Weights of a small self-supervised image encoder.
Training: nadamw at rate 0.0012, batches of 256.
Rows from block 9 of a small self-supervised image encoder, named by matrix and row number. Rows with one number within an expert belong to one neuron, the router's apart. Each number is 500 + 50 x the weight over its row's rms, rounded and kept within 0 to 999. All counts start at 0. Numbers have three digits each.
Before each expert's rows are labels from the 100 images, of 14848, where the router gives the expert most weight on average: "top examples" is what is common among them. Only what is clearly more common there than usual is listed. The data: close-ups of made-up surfaces with and without defects.
# router: router (model.blocks.9.mlp.router.weight, 32x192), inputs 156-191
# up: expert up (model.blocks.9.mlp.up, 32x96x192), inputs 156-191
# down: expert down (model.blocks.9.mlp.down, 32x192x96, transposed), outputs 156-191

# expert 12
top examples: tiles; no defect; defect: none
router.12:528519450569460448457559507542576537520428517549470623445481488459646515540504580520563552493395444557434455
up.0:483542479562532450512564516566528543488419617584506508556473521556583514562455463442517523493487540576439470
down.0:482440533497559482525578548489557499465408511427423461448489495487486434383496540596481526486455490549417534
up.1:517469533438534480576559553472560489537501557480494450486475474443521503529422552436517509494463507479494500
down.1:495507525486468462595548498443539466518508606480498491447470585471426461482387494454486403478497524534463507
up.2:622457551451486505480574567495483482527506463431500548441439527450519540483550559552537463513504404443527469
down.2:512552453525446569482423391536537479488476444443481493504531422497544564480543456478587440530550513453536535
up.3:490592459518618497467535445436488462480446427504457484488490380461557519484504500454416576402528602479485516
down.3:521463558525468575423585475606591397539462489552437561457564431422462500442514482524501557547502442485464572
up.4:587444508568439482402357431596490459450527523490503498485504525574532513446456508514458498567506535458413514
down.4:493544495595580565439389399578483498419533429479539536484593473494509485503455532466462563486507539404463460
up.5:489473545446420522427466522514477503433521401426507483534508479568517469447498501496512494455511539483484484
down.5:438561468522594588453441498557525474414501390491516517573540464441469495427502478433422536446591543450527563
up.6:461523410571580473461554553521499493471413505542519492533481454549554477572507477464472547447485491607493499
down.6:505432607457505589519576563529570422435450472443416452499542488493444473351478545522476567522538447542533526
up.7:457445577429525529419513488453505483453459467385440493450456401504520459442529445555490576514489646521598502
down.7:441481582424460523423482469557441486356535432436450509530402491447548486461540452540562517503504475496517420
up.8:489439475536417473543479522509585544514520524506509567534427607536487526505520573564582491587438437548462496
down.8:498523522396483487482512586381464566572500528465592433522482529545489519574505473544497376420518495646575541
up.9:470494459510421545506517461558525478494510517512535473531540403573463481497474450561528499511501522491535592
down.9:468482597477433565389546514506420503538488498445575568489486485520555467524576469557494518483532432421500563
up.10:501436508561438474492506455610515498441473515542476498570450496580518439470548528544552522629431499538407463
down.10:517479455457501492473568570467560579530433495458518539509486451493528574433448585563433459462513528588589553
up.11:517438493478477543562494537483543570511535531532534526513455586543550569542493590586609452606458389489477542
down.11:456454500414478511550486594394443589540502535464582404553502495542454548554533442494514417478471414641575521
up.12:475469392532539426555534510552584535496386531574546535547496495597487484549445509508490542526475501579485488
down.12:527409573506498490515597570410535541517469556534460495498482538563416492450461524539502502492472486582478527
up.13:503512498483561500456621481570475598473382576573523498567525486567559499638438423424517517494436505549455399
down.13:455484528489492518458506568457564433487511518500466447491521475470417465356484566578498489482491570572494446
up.14:480455520505457489447525490611506462496470496516453544501453464590479459448590525636504493586488466519370489
down.14:498550441502500517426514550487561548611411563559529517555542446498561553472537507508502432494516502633515489
up.15:436396472478408537539499588466516489492576473464475510536503520577512550525493521522516466618446437497483484
down.15:509489501394634437542491557444434555544488534394516427443495510586467569549452534546374375442533562500537535
up.16:548600532537437503438514368613450495514522427564456569500452492568460431382595533584493533544508458535421534
down.16:483485415510519549455484515543554492539463507541555501537528485397525513480579460601529475512413446578535513

# expert 14
top examples: woven cloth; no defect; defect: none
router.14:503421556505454568541539504466507419495486436521516469567488521453490463462498497437483472533548460456537521
up.0:529540440523503487531511559524549454498417530630537489565478513479503437536489475516512523527440452609447403
down.0:464586506555549528450455445585415493454449473488446573509586514516535477502540530481481478501587565407442432
up.1:492528491523459505528497510575455434510492560531507481537517485548511455502550459539469506541467467621446485
down.1:468536526533584471445399522579470432541441530528460452543538421583520499482514452553533463583492547556467453
up.2:531506503609526491480492376587535511483500487500483566424528461590477583509531576608476495525512553514493547
down.2:528457511480444442538490541535497480460565561514533456547470611509526462420499511564509545529423418543444480
up.3:522505507518495497445417465600474446480441568537489501543505506557526486487513491580493469511437470584466459
down.3:441555508483570510451419502614450496489453518506471448527492462545539519500557529547419506556524502568534417
up.4:518492401526481495522479533540534478548401522547426458536493565510570490509539491393462417540458520509487445
down.4:458562403558544505489560526541516534539452393534472431579546450455538552544469415535492530440475483543475447
up.5:545442595484512558480509477443480481494563452398430432418517495517506529497527482497457438488587583362560561
down.5:384573434564570555466538464510588494499378451479494538586509457536485543478500512492485483501398566527498436
up.6:518507503479510547470487504556536470485488568459487438538497455556480460534568448625490503562556589504543549
down.6:494588544484561523403447441572427536414453459397464488507516507593529476434515454587545451490533535501560427
up.7:495481462477512515450504474543583485485514498397543495505524414595512479478522427508468455486524569510556522
down.7:456576492510563599425449548507417559531448456424433512507535494518581501542568434510517438425509497519485508
up.8:439495448570486485495496501611502453513490552552476503525541508636562540485446443560460463546488513591509540
down.8:499446588482488513426475484575481503504500552505530461499545518601566526464546452522495449496496451530511453
up.9:481452493470493496523534550450467506513515515384454430508461429439480505498541552419464428533515506418523517
down.9:422483450544500454548589577423518423510546500524519516541444475484482477467484511493619498475427513559430537
up.10:425492447419496442547533590444548527531542463559561472556459462447458528522495463419527511522469537516456487
down.10:593445548459450485538444545513479471458523623454529483526484558603482461421498567532495488557534432513513551
up.11:445429512474416548516544487466493433451555458418477471450502491445515537499503599516566482546490502416498636
down.11:459528463463558514522554531525498445491507542598507535646442420509525538512423558430546566528461431558468521
up.12:427473409481448470510491525478555496451496482559483422623485499480539511471452540503564504568489487546499483
down.12:498398484409462549512534548471535482486563579440534534496386610488456466458539622487553475555549453479492501
up.13:464453454470453484560612569408492488506553496430460436530465451490469449476509553468476366551507484478501517
down.13:532451481528503428565554581414519473411550525531506454550446497525463412422454521448574567598488466590418509
up.14:458459525468456481544584497409472444522545473427442401531466407471469446480500536483493436509526520452523563
down.14:438429433492563452533595543500542461422502489551504453556394475513441504486439540478569490529400492575512497
up.15:560512559552527547448472420486490520471566492423489520426507555522479528485532558538503528507582591414557659
down.15:424497482464531597480488447589485495494446429481485533497529487468525524515552514499460551472553451482583474
up.16:545487522546473519490473482626498474534482588554530500522514472583558453463522438588454478578517448579454438
down.16:474561543506515514427427467643421483494435477554472479521539430581503534500585486520510442556550468530532422

# expert 13
top examples: stone; smear
router.13:409443562451537541444544559475479446500457481469429498433441456471604508476469537555555536456435453596500457
up.0:462454509578524473471479468442539476461582430462473490388499458411436504505491552554576621527523536402525528
down.0:524450508576482470583528504611546362490478530554507511458489466567497479459469488602610533560536539551481464
up.1:534400504488500562489575519413507423534488417462438408507385468394437473462520536494580495550515483564576472
down.1:582439537470513445518408447516469502455514564530510460494590469565536470416505404525408570466493537457518475
up.2:443547509448557383461429499502565444440474602469543591456482423541561601461467576494519449490453548494478582
down.2:552433545470426566550452567499475490497531399453502508471564508514474470475511513501432533563534441493516431
up.3:532474503517496477426497455528461397463409544483439406488496402582592457521495575523422465549409563496508479
down.3:526465474439484517578508610394489533507569495454537448519585525443560454440542509485437535501465371513492457
up.4:572559489564533456499533522443558516558471442457511492434468491442505609484512536485432495486561553422569513
down.4:436459448493495523475541517518507489382478434452436554519470439534582503463527535477532552585456566530462447
up.5:484515402520549494536514531535548547554487626500557413645512498455466471549547443483449421532498504561443460
down.5:563503447463455535438533535407573453496513522459516448541432533362506496521546548542450486458481544432513536
up.6:479468498508427541526526448536468367470503431520481447526495440520470549357433512500456576602613525445539544
down.6:486534460602564497447464486572618523449406433561480531548571448511558572563441570482486553437582543439532484
up.7:535540501477427492503487386552452522491491522490501573561420500508463407440507439531497535603484604516519462
down.7:498507498515558559528453505582544515417514492470477604473455517549468527490475551425473517528573606405523539
up.8:533465491419404636468525518435475395514474445511429401503410459481530482445566496444390474534552488471598466
down.8:508516516534491393483494510512521583531477571552506468517455528531444462506575460525525539537496485520453467
up.9:459541442541441454499513391544517387480504530511511486470519449554489478426413560492441515577558549446567543
down.9:538530442599583500429478456542494549476463445534510517438492536447579514599475584449481513484536628443506483
up.10:499501398559541590492513517476608485519472538460517448561505483459461514519516351444440392469507516467456469
down.10:505488500482394587486511518425499426540489509516479411529428606443440378529596545478514489549507570485491543
up.11:496502540521535417492539479533583473510508543454523521496419424521478446420427468471474457486473581478506530
down.11:399430518523560491527448490517505558565581529500501521451559489455481561593461516511602516510491523379575498
up.12:496502498556495475521507481504542486463498513494537539576504462463533424372447402538548528453485508535549505
down.12:439417510564551504484452484536558478503599509472479507514506501461435487465486456506553560500493488380473518
up.13:526489475514392568484570485420399448509477446490367414472408471489515401469576509512453564591534527498596487
down.13:502549449560547443514495478478541540552523560560564463474555506531531513498582425512489492398461424519484472
up.14:506460466445455555456490473454416423465454507490374494453418437556516442394488556492441516523558555481527504
down.14:487466518651537393531539525517484619521535411604536468454501525511514490498551434520471484520440396552459469
up.15:573422501582503479480527457502393532506455578426412430381484485534499471510468585483509489586507554435507458
down.15:589502469424520408510520532428505540477544500497566489509539518512570541494479433516371428428494406500492438
up.16:473581501580536384471537535506479415535539471527533521457523433476521453408529507534456582423484500452540538
down.16:495431530601567441520465452534500518496500573436451556454586500513470420502507415520625571561536522502395455

# expert 0
top examples: carpet; dent
router.0:487493544437480528492500528431550514477581421436457421559511458467498426494481455570444565543565587457530474
up.0:571522495542445558480471512555576400501475452514491471473456572440409582460521479463449473568559501456483494
down.0:483464502417552485490479461460508540459476463486601416509511535469537548628497445454565524465469491500606447
up.1:508470509484503573508513545524502439538488510498511448509462437522492496474504391490417422567534577482500518
down.1:505577534382438468469495425520526454366497459469509514534531527537485452420488460551483505564606518500596467
up.2:503437514511434556511437587468511410514539522465484447527490532481496513470499475456439429547495523448554551
down.2:521558541405444459444510449556507481358417500435559556535481471538456475448478484465523578462513452481550451
up.3:557535476578522471487412408507521516504558448496482505429522515552488499451524444458483470451505498443502558
down.3:542519492527416471567541539464504485478562568564502517419527535476480501440503537534533463496528533499421604
up.4:537452518531472551498491550509509497507529457497523470507483517467422542463507458463486477479526528422561599
down.4:489576508444536481418380415502419568471417475460480532583501519541562584521515531520494533492478508531543412
up.5:479517500527618487524514501483441528453481500483494494468506460566454513514523419482553418490465540555475470
down.5:556443455516502534510567498615554483407480444460504516474549444502507440472443488492499555517545484553497486
up.6:510554345573553497617496428452544477487505473463488471458587536520409493493445503414566519592513468518424480
down.6:466532512521622481566522403420459540538552394454464400438574551600520468536502538431521525475498443543443434
up.7:555417560560470514510485454635511485457438569484475471489466511469459501517509533526598495571418501521475463
down.7:598483477584595546462578509516437625439455510494515539463404598465485431572536482476569438567482595501442505
up.8:438382547447456526513449529499550438479556467475489428533507521480455514482561377515522496569528479505561512
down.8:572605577519466410453491424473448468407458490451523483529572452552518386472490536497489512487539505545544461
up.9:441412554492417563435586598460530427457475470494539464578523474572607489509545397487472401546487562494530548
down.9:557527562454503526479513380598511490395426507371468605522504437535483496451459521529427510542593466473499460
up.10:523469538531400536534433480536607474489482511520485460516478545472412506419484515467489529553567471406503472
down.10:460542479449514472445409446445487575486442515527594501570544532503517579567498506485556498473517405514570405
up.11:474491542488505497491454428531536460433453495453413510483501449507387479423493470530521529596522557470518486
down.11:510509540419406393462517507480504587491504504473515417462621555483553511484478441558526456540506439589518490
up.12:499540525464473523504447479458459453458529423511557508544468533434479493461512440497548567406478450548501539
down.12:552541474496469512500516572457541554494575510597544422525499503399530496505376462482497531483425475491481470
up.13:511457470444438541508503601451554428495504589498530449527429561414544492477463446440422454514509452460538507
down.13:483429614439513468495464406534503512462511579408540510480488481499441434519410509434485483475483522508577468
up.14:533500516457447515491500465541493459488439562513474522514467509533440530494500473524488436562516493488475488
down.14:559518564421452391517546553401493464443551555449559435497624486549464542504489482533498489495508537582518521
up.15:490484490426517523458474546481465497479413571513518492481486464542551481517504475470468427532502493549455470
down.15:524478542481421515570586534537561427420590469456526466488540497469477457441410503526487511528609555481460519
up.16:515438470478498558441496574455519445494485509473516436504480428598467521472472479408431443573577580454533519
down.16:550493575372411465464503513502504504428467514446519548547561484565498491425505469537448527531599492571525508